Weights of a small sound classifier: trained on struck, bounced, scraped and rolled objects made by modal synthesis.
Rows from block 2 of a small sound classifier, named by matrix and row number. Rows with one number belong to one neuron. Each number is 500 + 40 x the weight over its row's rms, rounded and kept within 0 to 999. All counts start at 0. Numbers have three digits each.
Before each neuron's rows are labels from the 100 clips, of 14976, where the neuron reaches its highest value: "loudest" is the band of the loudest frequency at the time of the peak; "responds to" is what is common among them. Only what is clearly more common there than usual is listed. The data: struck, bounced, scraped and rolled objects made by modal synthesis.
# fc1: MLP up (model.blocks.2.mlp.fc1.weight, 2304x384), inputs 128-255
# fc2: MLP down (model.blocks.2.mlp.fc2.weight, 384x2304, transposed), outputs 128-255

loudest: 500 to 1000 Hz
responds to: small; clamped rod
fc1.262:500500500456500440432500500500500500439438500500548439500500431500500548500500500500402500500548500500500500435500500552500500500449500500443500500500500500559500500500373500500432500500500543558547500567408500442407500500562572500500568500500500500500500570551500500500455500500436500500500500500500500579500500441500399500460500566500500552550500500500445625599500500500500583500441
fc2.262:605558431500434500500500537500552500500500550424444544500500500441500500500562500430548500500500430500500500569500500583394500500500592432500500500500458500500500500416500500563500464500500453500500500500500383500598500554500382500557500462500569467544500500467500500533500430500416500447500572447455500500500500456444500500500500413500500563500500398500500500500587500461500500453388

loudest: 250 to 500 Hz
responds to: rubber-like damping; mains hum
fc1.598:445500500500500500467500500500500585500500500500500617444582430443500428500545500500500500578561500500500500500500500500500500500500500500570500500500500500443500584500500500500545576500500554500500500500500500500500500535446500582500500500500552587574500500500500500566541500500500500500500451500500431500500500500500500500500500500500500500500500500500500500500451500500551560500500
fc2.598:500500500355500456500500428412622453500500500500500500500500500587549500500537500500570541500440500500415361500500500500500500500447500564500500500500500500500500500500500562500500500622500551500500429500581500361500500500562500500500435434500500500500579500500500500435500500500446500559500500500500500500412500500500500433391500560500500500500500500500435500500500500500500500500500

loudest: 250 to 500 Hz
responds to: repeated hits; wood-like damping
fc1.0:408549500431500500418500500500586500500431500500500575577500500500500500533500500500500593500500570500561500500500500500500500500500433500500500567500541500463544500500412500500500617500500500601500500500500500500500500454500500500500595500580500500553500564389500500500411500500404500500417500500500500500500500500500500500500408542363500621500500569500566500500500500500500500543500
fc2.0:500434500500500500500500402500562500500500500558500500500500500459549500437500500500500421500500500500416449500500500436500500500500500500594500500600500500500500500500500500500602500558500500500435500500500500500561500500500500500500500570500500500403572541500500431500470500500591500500500500500500500544565500545500500553651500436579565500500500500469500576500472500471444443500500

loudest: 4000 to 8000 Hz
responds to: one hit; pink noise
fc1.654:500500500380500500500500500357600423500500500572500553500500407500500500500500500500588500500500500555411500500500404500500500500500461500500500500425500500500555500500500500560361500607456568500500500500500500500500559500559385500500500500571435500601549500500429500500548385585500500500500500500500500500500500500500500426500500564500500500500500500500500500592557500500500500500500
fc2.654:500500500500500500500435417500500557500611500577500500500457500500500500500500500500475500500576547500548500500500544500500500500559569446589500578549500430500582500500500500500500500500500500500460500500430447500500500500439500500465578532422500581500500500457500534500444393500500500500500442548546437500500500525500500500500500500556500500527629550500500537527428552500547500500500

loudest: 500 to 1000 Hz; 250 to 500 Hz
responds to: large; membrane; round plate
fc1.55:413500500500500500500402458500423544437500500500451500500500500561500500500421500447463500500583546500500463500500457560569500592582500500500500538554569500500556455500500500500555500500500500500500500500404500500500449500454500540500500500500500562500565600500451541500500500500500500500426466500500544500500436432601500500500500551500500500500500500547500500500500500388440637562500
fc2.55:575426500453500500500500433385617500570500500500500540500500500500500500441500500527558500500500500422500448500464530415500500500500500549500500500453536500500500500500500500500500500574500500500500459500500500500537559443500500500589500500500500500500500442430500500500542437438500433500542500500563500434500500500500500500557549500500500410500500472463500429500500500500500458378461

loudest: 4000 to 8000 Hz
responds to: striker: hard; bouncing; rubber-like damping
fc1.691:500567500500565500500500500500500500500500432500500500500500431500500500500602630390500398500500500500573500500500442500567555500500595578500500500451500500500500500500500500500536500500500541500500500500500555500500411500500500453500566500500500500500577420500500500421500415500500422429500500500560500387571411500500500560500500585452404584574500500500500500575500500451459500500500
fc2.691:500564500500500500500500581500500500500500500614500585500500500500500500500500500500500571623500500500500561500500500500500500500500500500500500500500416500500500500500500500500500500500351500500500500500500500418500500500500500500500500389386500500500500500500500500500500500445429556500369500500500500500500587500634500500422500540500594500500500500500500500500388500500500500500500

loudest: 500 to 1000 Hz
responds to: small
fc1.682:500500322500608500500500500500500500435500500500500576500600500500500500500500500427425500500500605567500500563576500500500418500500500500500500500500500500400500500500500442500500500575500500500500563543500500379399500500500500500500557500559500588568500500500500500500500500500500500500500500500422500500500500500500500406500390500500500500500500500500602500500500500500500500500500
fc2.682:540500500552500500500500547500459500500500605404500500371500500500597500500500500500500454500418443500500500500500500500500500500475500500447424500500500500500559500500500500500500350500500500500561500500500500500448500500500500500500500400500563500438500444500500567500500500389500450500575500500500500500500595500500500500438500500500500409500500500500421500500500500500500500500500

loudest: 1000 to 2000 Hz
responds to: string; scraping
fc1.40:500593500500500500418500500420500500427500500568411500500500614581433500562588500500584500500500500500500500500582500500500500500500500500428426500500500453500583500500500500500500500500500500620500500500500500500500450500500500615500500500500500500500500548500500449500500500599500500610500500500500500500621500500657500500500500500500500500435500500500500500500500500500415610598500
fc2.40:573500500500500500500593500500392500500500500500585500500500500500500500447500500441500500500500443443500500500427500344423581398500500500500438500573500500500500500500550500500591500500500500500500500500500500500560500500500500500500500500500500560500500431500500500500500500500500500500500500500500415423596500569500500559549500433500500500500500500500500500500500500598550593449500

loudest: 1000 to 2000 Hz
responds to: striker: hard; rolling; wood-like damping
fc1.623:545500500457500500500500500500547445500500500500562500500461421500500500598566569552573455399500500500551421500500500550567442500442560500565500500500500500500500500500500423459500500500500500500500451426500500500500557571500500500500500500464554500500500581500436423448500365500500500430500500567500500500541500555500451541543500500569500456571500500532500470500419500451500500500378
fc2.623:500500540500500451500500393373500546500500567500500617452418500453549500500500500500500570500500453441500547500423500500500545500500500471451500500369500404500500500500469612500500500574422540500543500500500500500500500500430500550500461500500500500569500341414500500500500500500421500500500500500500500500500500433567500500500500500500559500500500500500500414500500500466572500451500

loudest: 4000 to 8000 Hz
responds to: steel-like damping; white noise
fc1.41:500500500500500449441540500500500565500500500500500500500500500500500500554500500500500500500654576500500500500419500500595500500500500500500500573500500500500500500500500500500500579500500500548500428500500402427419500500500500582500607500500438500592500500500500500500500500500500454500500500419500430500500500500500500500500432553459500500419439500500500500500500500500415500500500
fc2.41:500392500500500500500500500407564500599500500574500500607500500392500500500500500584500500500500500500449500500586500500500500442500500547619500566500500500500500393500500500500500500500500566500500442500500500500586500500500500550500500500500500606500500580500500368500400500500500500500500387500500500500500500500565500500500500500590500500500500500500500574500426500500500500500452

loudest: 250 to 500 Hz
responds to: small; repeated hits
fc1.193:500500343500500500500569557500500500500500500500500500500604500448500379500500500500500500500500500573500500500500424500500399500500500500500500500500500500500500500500500500583500500500500592500500500500500500500500417560500500500500563500500500500500615500500500432500500500500426500500500500546406432500500500578500554500500422577500500500500500500500500500500500500500547500500500
fc2.193:500500500500500500500500573500500500413500500500500500500500604555500500500500500500500573500500500500500500500500500500500500500500500500389500500500500500500500500500500500500500500500500500500500500500500500500500500500542500500500500397500500500579500500500500500500500500500500500500341500500500586655500500500500594500500500500500500500500500500500602500500500500500408500500587

loudest: 500 to 1000 Hz; 1000 to 2000 Hz
responds to: steel-like damping; round plate
fc1.32:500500500401500500500500500500500500500446500500500500500596500500500395500436500500500500500500600500500500500500449500500451592500500500500500442500500500500500450500500500548500500538500565500500449500500500336500597500500420500500500500500500500500563437543500500500563500500500500500573500500500500500577500500500565411500579500442400500500446385500500500544500500500500500500500
fc2.32:500500500500500500500500500500421500500416625500500548457500575500500500500500365431500607500500500435500594500500500500500500552500500404400500500500500566500500397500500500500500500500445500500500500500500500500500442500500500500500500500500500500426500500500500582441399500378500500500500565566500577500579500500581500363353500500500500604500500500500500500500424500410623500500401

loudest: 250 to 500 Hz
responds to: glass-like damping; pink noise
fc1.279:428500500417500500440565500500500500500432500586585575455500500500559500500445500500500568500500500500500500500500500500500500500500412500500561500500500546500500500439500500570576500448580500500500500500568500500550575500500500582500500500500500500500500500447547500543500500549426464500565500398500500500555561500500500402500500500500421563500500543500500500500436449549596570500500
fc2.279:500500500500389500500500586415500500500458500500500500500500500500500500500500405447500500500569500554500500437500449500500500385500452500424500500395500500500500500525439500500500500500446528500500601434527500500500500457500500500500500500500419500559455500500500500500554469562500500500386500500561500608500541500500558500582500500500500500390469500500535500565500500500500500533588

loudest: 500 to 1000 Hz
responds to: small; glass-like damping; shape: clamped rod
fc1.578:500500442500500500500500500500500500500500500500570557500500500500500500500500500500500500500622606500500500500445450500553500500500618500571500500422439455500561500500414441500436560500500500500500430500443438500500451500500438500500544452500500500575548500500434500557500500500457446500500550500500500430500500575500500500500500556500400500500500452500500500569500582500500500500500
fc2.578:500500500500500500500500500500500500500500500612500500623500500500500500500500500500500500578604500500500500500500500500500361500500500500500500500500500359500500500500500500500500500500377603500500500500500415500575500500500500500500500500500500500620500500500500500500406500567500571500500500500500500609500500500500500500394500632500613500500500590413500500500500500500500500500500

loudest: 250 to 500 Hz
responds to: round plate; medium
fc1.652:584588500500500500387500500500500500500500554587500500500457500500500429592500500500500439500500500443551500442500500500500446568500500500500500500500603500500564500500500602500500500500500500557559500432500500500500500500425500584500500500500446546500438448500568500500444571500500444500500500500500500500500500500500424500500500500449500500421449500500500500500595500500500564500500
fc2.652:596500500500500558500500500423500500500339500500500594442500500461560500415500500500500500500500500500571500500500395500500500421500613500500500500500425500500540500500500500500500500599596500500439500500461500552500500500500500500500580500500500500500500540446500582500500409431453500500500500500500500430580500553500601500500500500560565572500557500581500585500500500500562500466413

loudest: 250 to 500 Hz
responds to: rubber-like damping; size: medium; rolling
fc1.126:420500500420500500500500500426500586500500500500551598500500500500500559500500500388500555581587500566560430500500449500500500500500500500500451582416500500500500500500500500500500614500500598500541500444447500500500500500500500500500500500500449500583500445500500500500500433569500500428500500587596500500500546453500543500446500500500463590542560500500500500500500500500570500500500
fc2.126:500500500500500405546500523500500442500500500500500500500500500500559500500500438443500500500563443500500454466500500500500500430500383500426500500426500500500447500500500610536500500500409577427532557500500577500500600568500500500475500500500575500500566500500500500500552584500500569500459500500458450500500533396524500461433500457500500500500500562557460500500500500500500500467500

loudest: 250 to 500 Hz
responds to: rubber-like damping; bouncing; size: medium
fc1.230:500543500579500430556441500500451500398500428500500500500620500500500500628500500427500500500500500500632405500500500410500500500500569500500435500500500429500615531500546500500500500431500500566500500500461500500500500500451500500500500500500500500500500446500500500583500457500500500500500500500610500449500455416500574500500420556500500500500500500500500418536568425500500500500500
fc2.230:500500500500500500500599500500500424500451595500500500500500500500500576500451458500396500581500500500417429500500500500500500500500421500429500500500500500500458500411572500500500500500500500500415429596500555444500589500584500500500384500500574500386500446454500500500415564500500568500500431500500500500500500500560500455445500500500500571500565624500500500500500500500500500500500

loudest: 250 to 500 Hz
responds to: membrane; large
fc1.306:443556433500500500500406500500500574545500500500500500500555500500500406449500500500636420414570657500500500455500500500558500500426500500560500500500500595500438578500500444500539500500500500500500418500500500425500500500500570624500500500500446500500500442500500500500500551500422500500500500500500500500500500500612442417500500500500500500500500437552500554500500500500500500500405
fc2.306:500500500500500500577500500500500500415500500500500500500547500500500500500500619596500500500434500500500500500500500500500500416500598500500500500500500500500434500500430500405500500500560500500500500500500500567354500500500570403500500462500500573500500500551500500500500402500500500500500444500559500500430500500500500500500606500428500500500500500500555500500500500500500500589500

loudest: 1000 to 2000 Hz; 2000 to 4000 Hz
responds to: hard striker; steel-like damping
fc1.238:500500378500500500500594500500500500500500500500500500500583500500500428500500500500500550435500500500500500500500500500500500564500500500500500500500500500500454441500400500627500500500500500500500500500500500405500576500500434500552500500500500435500500500500500456500500500500557500500500500443500432500500500500500396435612500448434444500500500563500500500500500500500500560500500
fc2.238:595500500500500500500500500500500442500500500500534342500500500557500500500567500500500452500454500500443500500500500500500500500449434500500500453449565500441500500403500546557500500500500500500500500500612500500456500500541550644422466500500565500500412500500500500450500500500500500500583500429500500500500566500500437500500500500500500436500500500500453500500500424500397550500500

loudest: 4000 to 8000 Hz
responds to: thin (high-pass); pink noise
fc1.280:500500438449450500500500500421565603500454500500647595500500429500500500500559500500500500500500580500552500388500500500575500606500500500572500440429572500402500500549423500500500576500500500447546500547500500500500500500552417585500590570500500500548500462500500500500500500500500500500500500500500500432500500500500500500401500638500451500500446500500446500500500562500500500500432
fc2.280:500500500500500500500500500357500500500500500500500500500500500500500500500500500500500500500500500500500500500500500500500500500500500500342500500500500500500500500500500311500500500500607500500500643500500420500500500500500500500500500500500352500500500500500500500500500500500500500500500500500589500500500500500500628266500500500500500500500500500500500500500500500500500500500500

loudest: 500 to 1000 Hz; 1000 to 2000 Hz
responds to: small; string; bouncing
fc1.65:581500546500500447430500500423542459459500540500464500500500500543500500500500463431500500500500500500549500500500450551500500500500542500451500500565500400500600445572500500570500500586446500556500462567500500500424500500500426541454500552500500545500455592500437500500500500500500500500454538559500500500567500500500500500500500555500500500500500500500500570552500585411539609500500
fc2.65:500409500475500428540478500500558500500540500318425500500457402500500500500500500500500571500500500500500500500435546530500500409500500476500500500500500500500500500500500525534500449549500500500541500441500467500500590500500433537500546500523574538500536544500525555500500500500466428500500565500500420412500462468441500500546500387565500500555500452500554500500555500404500464425455

loudest: 500 to 1000 Hz
responds to: small; square plate
fc1.133:455500500500500445500500500358500500551500500500500550446431500585500500500438500500500500426500535500592500500500500537500500561500500500614608453433500500382500500500500601500593500599450500500500500500500500500500571500500500500563437500443500500500500500537500500500548500500500409500551423568500500389500500385500500500500500500500500500500500573500500500500500500447584500500438
fc2.133:500500469500566500500500500500447500500500500500500500569500500420500500500500554451500500565455562443500500500500476435500500443500500500500500564544433500500429500500500471425500500500620500500500459500460410451500500500543500553420500447539500667500551500500500500500421500500500586556500500500500533500596454588595409500404500500500500500500500500449500548421425500500500500500581

loudest: 1000 to 2000 Hz
responds to: bouncing; clamped rod
fc1.383:545500500436453500500500500500500443436406500500435447500500562500500500500596500500599500544446500500500416500500500500500500500500500500500575547568500427573500500557500500500459500577500500571500500500500446500500500500500445500569500500500427500500455565554500576500500500454458583500500625500500500500500500409500500500500500547383500500500406500500553543500500500500556554579500
fc2.383:500500500500566445613500500500500595568561461500500500559500500500553420500414500500500500500541459442500500500500608500578500500555459541500500500500500500422500500500554500500571500500500500500500500500500500500500500500500500500412500500500556500500500500500500461500500500500500500500500500456500413441500500500500500570500548500500500500500500500429500392500500500500500500500500

loudest: 1000 to 2000 Hz
responds to: steel-like damping; clipping; text has "clipped"
fc1.57:500500500500500500500500500500564500500394447500500607500500500500500500595500500432440500500584500500500500500500500500553500500500625558500500586439500500500500500561500452500500570500500563586500450500500500439452548500564500500500553500500500573578500500500500500567500435546427500500500500500549445439555500500500500546500500500439406500500500500500500500553572582450500500500500
fc2.57:500500500500500500416454436412500500500500500658500500576439500500500610500500500500500500500579500559500500500604500500500500500500500500500500500587500500500571500500500443500500500500393500500500425500500363500566500500500500500437500500500500500500500500500500500500403392500500577500500500500500423500585500500500500500500500578500500500500576500424500500500500500500500500500500

loudest: 250 to 500 Hz
responds to: medium; bouncing; rubber-like damping
fc1.144:500500500500500500500500500500500555500500500500550500500556500500500458500500500500500356500500500500569500500500500399555500500500579587500500500450500418500591500611500453500500500500500500556584500500500500457500500450500440500500588457500500500500421500441500500500500500500459500500467500500446500557446500500500500590500500569423500500454341397500500500625623500500500500500500
fc2.144:438614500547500544500500547500500500500500425579500500500500500500500500500500500500500500500500441500500611500500500500500500500500500500500582500554462500500500561500500500550427548440362500500500500500500456500500500547567500466462500500389421415500500577552440500500568575500500500500550500500500500589500500544500500500500500500500500500440500549500500616500500500550500500500556

loudest: 4000 to 8000 Hz
responds to: white noise; thin (high-pass); clipping
fc1.153:500500500424500500387549500500555500500408500445563500500577500500500500500500500444500500500500500500500500500500545500594420563500500500500500500414566500500500500500500500500500582500500593500565500500500443500500565548500415500500500500599500500540500500500563500500500500561500500441373500440500500500465500500500500500500434500397451448422500455500500500563539572500500500562500
fc2.153:584500400500500500500579500462500500500425500606500547500500442500500551417500500500500558586500500500500394500500423449500433500500448616500500560603412500500545500500559438409560500500500500500415422500500500500500500500564500592500589401541500500500562500500430500500442458452439600500548500500500500500500566500500500500500500545500500500500500500419500578500500500500577500500500

loudest: 4000 to 8000 Hz
responds to: hard striker; clamped rod
fc1.78:500500500417545500436500500500500500500320500500500500500500500500500500556588623500500500500500500500500500500500500500500500500500613500562500500500500500500500500500500500500500500576562500500500414566500411500500423544500500500500500432571500577500500500500500500500500500560500500556457571500500500447500500500500500500500500500500500449457464500500500500500554557415500500500500
fc2.78:500500548473500500551461473441473500569500500575544537595470500500500500500500500576500500500500500500500500500500565445564500500500447547433500500500500500395559458500500475436440500500408500500500434500500445500536571414500500500464500434500500500500500500500396500500500446400500500562457437500535411500500500500500557539500610578500500445500500500500500531500500500500500500500477

loudest: 1000 to 2000 Hz
responds to: repeated hits; steel-like damping
fc1.246:500500420445569500500568613500500547500500500500500554500549500500500500500500500611443500500500500500500500500500500500577500500500500565500500500562500500500500437500500500500500500559500500500500500500500500500555636500500440500588500500500500500500500500500500402500430500437500500500500500427500500500500500500500500422500500500446500500500500587500500500500416441500500592564500
fc2.246:500500500500500500500557500552500427500425500500564422500500432500500500500563500500500449500500500500455500441500500500500443500460442500426462500413500500451455500438500500500500500500500500500500500500580500500500500500500562601500500500544573500500500570528500437427442500500500500467500500436500500604500500555500500470500456500449418500565436550500500586500500457500398500566454

loudest: 250 to 500 Hz
responds to: striker: soft; ring; thin (high-pass)
fc1.543:500500500500500500500449500430500500500500500418500500500500564500500500586500573500603558500500455500500448500500500464500500500563570500500458500500420435500500500500500443500500500444500546565421500400500380442500500500500500500500500370500561500531567500500548500500500433566500549500500500500500500564588439591500528562380500500500500500500500500500500500500445500500500500500534
fc2.543:500500547546500500500500500500500500460401500437440500444500500500500500500500430390562567550500463500538465528500382500500500500500411500500500500500468500500500500435500500500534398500500441433539500500500441564500459555463500500500500454543468500500500532500500621500500445500500500500442584500500500500500500456500500500500500500459500500500500500551500500500500455500500472500539

loudest: 1000 to 2000 Hz
responds to: hard striker; action: rolling; string
fc1.411:500500500453500500500500500416575500500538500500548450500500421530500500577500581500545500434500500500500500500565549500500500572405500500500441463450500500434500500466532500500560500500500500500500500444500500500562500585500554500500500542454590500500500500562500416455500440500500423445500562500500500451458500555573418500500500500538441500582500500445500462550500500500549500500399
fc2.411:500500539461500500500500500438599500556500500500553500458399500366500500466452500500500500527500500550470500500500500431500598450500500500452546500422544427500568500500500576500500560536454538500522500500531500500500500532500500529444468500500500446500500410388534500500552539500500452452581500500569500500500500458542427586589500500500500425500500500470455449464548500500500500409576

loudest: 4000 to 8000 Hz
responds to: clamped rod; scraping
fc1.385:565500500500573500442500500500500500417387427500449500500538500456500500500500629449564500554500500500500500500500427500500457500500672500500411576500416441500500500500500500500500500500500500580500500551500500500457426500500500500500500500557582500500500436500500500550500500573500561557500607500500500500579500500606500500500428440500401565443445500500500500500544500364403500500454
fc2.385:500598500500500500500427500500500500500500500556500500500500500609500500500500500500552500500500500438500500500500500500500500500500388500500500500500500500381500500500500500439500468571500500454500427500578425500500500500500500500500500368500500500500500500500436500443500408421500500500443500500500500500500500500500566500500543626500500500500500500500454500500500500500500500500500

loudest: 250 to 500 Hz
responds to: small; plastic-like damping; mains hum
fc1.679:500500406500560453500500500500500500401396500500500543562567500500500500500456556500500500500579500500549437450500500500541500500500500500500500500500500412500500432500500500414500545561500500500500404557500500500500500562500445542500575500556547500557588500500500500500500500500500500500500429558500405558500500500500500500500500500500500591500537547500566588595500500500500500500500
fc2.679:500500586500500412500437462451500500500500500500500500428500560500559500567580500500590500500500500500500500500452446500500500500500500500500590500500500500500500500500480500500500398500452447428540500500546425500500500572500500500500425500500500500500500549500500549443466500548500500500500575500500500500562560414500500500500500555500500500574500500577428500500500446500500500500500

loudest: 250 to 500 Hz
responds to: medium; striker: soft; ring
fc1.34:424549429500500385561500500438538500500500500500500500500500500500500500500500500500582500421500549500500500500500500500594500602500500500604500500500446500500547500500500429500500500500576572500429500500500349500500500500500500500500500500500428500500500567500500500453500427563500500500500500500500608500626500500500500500500500500577500446500500500556500456500396500500500500500500
fc2.34:500610500500500500500500661449428442551500500552591500556500500500564500500500500500500500590500500500463500500500500500500415500434500559500500500500500500500500500500500500500577562500355576500500433596500500439597500500500395500500500456500440500500500586500553500500440500500500537500500500500430500500577500500500500500379500500500500602500439500500500500500500500576500589500500

loudest: 250 to 500 Hz
responds to: clamped rod; medium
fc1.313:500500500500500500500460500500500500459420425458500581552500564500500500500500500428500500500557500500500456582500500500547427500535654438455424500500500500549500500546500500548500500500443455545448452500500430500500422594537500500500500426545500398560584500570500500500500500452500500500457568500548448500500458549500500500500500563500500500500500545500500500500500540462500468500500
fc2.313:500500500500500500442500550500500500406500554446458500500563554593500524568577500441596500535467500469500500575500436500500449595500536500542555500500500500500454542500500500500500476500500500500500500500500500500547500500500500500543553469569500500500500500568569558500500439565500500500500559500413540500500500462416551500457500550500500537500500444566500416500500500500500500500500

loudest: 1000 to 2000 Hz; 2000 to 4000 Hz
responds to: small; scraping; clipping; text has "clipped"
fc1.320:500500500500558500500500500500500500402352500500584500500500500500578580500500553500500500500500500500500500441500500597563500500500500500500500609445500500500500500500500500500500622500500572564500500500500430500423500604500429500500500459500500500592607587500500500500500443537500500500500500500500500500500444500500500500500500500500500571500500500500500500585500500396500500541500
fc2.320:445621500500500451500446655500500500500500500500500558569500500606500500500500500500500500500431500500500500500500415500544392632500411500500596500500500500401422500420500500435500500500500500500500458500500500500500500500500500500500500393500500500500500586500500500500500500500408500500390500500412640500500500500500563500500500545500500500500500500500500500500500459500500500500500

loudest: 4000 to 8000 Hz
responds to: action: one hit; thin (high-pass); white noise
fc1.732:500500500444574500500500500500500500410446451500500500434500454500500500500500500500563500500549615500500500500500500556587500500500500500500500500500441500500409500500500500500500500500560500500500548500500431442370500500500500500500500500562500448540500500500427605500593500500435562500500500500406500500434500562435500500500418500500369500500500500500500500500500568500440410500500
fc2.732:631457439559500500472570580500500460540500574500537500500467584382500500500500500500455442500578500500500468500500557500435500461500583500542427536500500440525546500500500541500500500500444428500500500542500500500595500500410408500500543550453500500438532500500500426500500500500583500500500435457500500531500500500500394620557500441500594500500500500500500570540500545500500500500500

loudest: 500 to 1000 Hz
responds to: small; square plate
fc1.540:445500500500500500423500500448500500500500500500500500461457441500500566500500500500465500500606500546500500500500500556500500500500500500500462500541500500500561500500453500500464500564406543500534442500458500500500500500456500500500500500500500500500500576500500557500500500500500500500447500554500500500500500500500500500443430500500500500588500573500454592500500500394584626500500
fc2.540:500445500500448500500500500443570500450500547374500541500468432500500500500550500500532500456500500500500554500429500559472500500462537449500500500500500500500500500500423500548429469500537500500557500457500440500531529500500414500567564500500607500500500577476500562500552500500437438447500582461500500399500500500443500467602500422500500500500500478537500500500556500450576458454397

loudest: 500 to 1000 Hz
responds to: small; rubber-like damping; action: scraping
fc1.412:500500424500500500500569500500500452594449557544500500500588500411557500500559500433390500500550500562500500439448500500500500500500500500500500612500500425500500500549460500424500657500569500583562500500500500446500500500500500548500564500500500500500500500404453629500416422500500500500500434500500500418500500500500440500500500500427500500500550500457575500452500569500586500500500
fc2.412:500500429577540500552500569576500500500500418420500415500570500500500387500500452500423500428558447500585500500500500500500500428500539579500410500500500500500500500500472500500500556500500500500613500500422662565500424500500500500500610541500500500534500379500500416551500611500500500500461500565500500500455500500500500500500500500500500500500500500500500500500500500500500500500500

loudest: 250 to 500 Hz
responds to: rubber-like damping; bouncing; size: medium
fc1.740:500605500500554500584500500408500617420500500500573500500589430500606500500500500409500500500500500500615406500500434500500500500500500573500402430500598556500500500500443500500500577500589575500582500500500500500427447601500500500500601500500500500500500500500500500500587500567440500500500500548581500500500500500500500591500443500500453500500500500500500500500500500500553500500500
fc2.740:500447500358500500500500582500568416500500500500500500562500552500545568500500500500433500500500548500500376500547604500500550453500444587500586500500500500500446500500500585500500500569441558500500389500580559440500619573500500500500500500500544500388500500500500500500500607500500500605500500500500426500500500500500500500461500500443500500500500620500500462407500500453500500500500

loudest: 500 to 1000 Hz
responds to: one hit; clamped rod
fc1.414:500500437500554604500586500500500440500500500500500451500500500440500500450500545500500413500500540585407539567500500500500500546426500500500545500500500500500500500500500500500500500500500551500450544580453500372500549500547438500548500500547500500500500500500500500500500579500500500500548542500426452544547500500500500500555500455546500500500500543500410500430448500500459500447554
fc2.414:500500500500585500500500574500500422500546500500539434500544477500528500500500500426500434500457431550473466587500500450500500500459500500500500477542539462500500577450500500541594500469500500448500500500569563475460500600534582500500500500500567500500543459436500500446500560549534500500600542500543453457500500500500451549500453500500500455500540565500467402500500423500455460414500

loudest: 4000 to 8000 Hz
responds to: large
fc1.348:500500500500558500500445500444500500373422500431500500500500432500500500500500500500500500500500500500500500567500400500566419595500623554565399500500500500500422500500500500500412500560500500555500500500500563441459500558581438500548500440557500561500500561500500500500500500555500500500544582500500500500500500500500554500500442601500500500500377500500500500500444500429500500500500
fc2.348:458500622500500500500500574500500532500595500500500549500500500648500500500500500500500500500474500500590594500500500500500500500500500554500500612500500547500500500500500500500403500500500500500500500500500500500429426431500500500500500500500448500500346500500500500500500500500500500594500500500500538430500500500500629500451500500500500418500500463500500408463500500500500500500500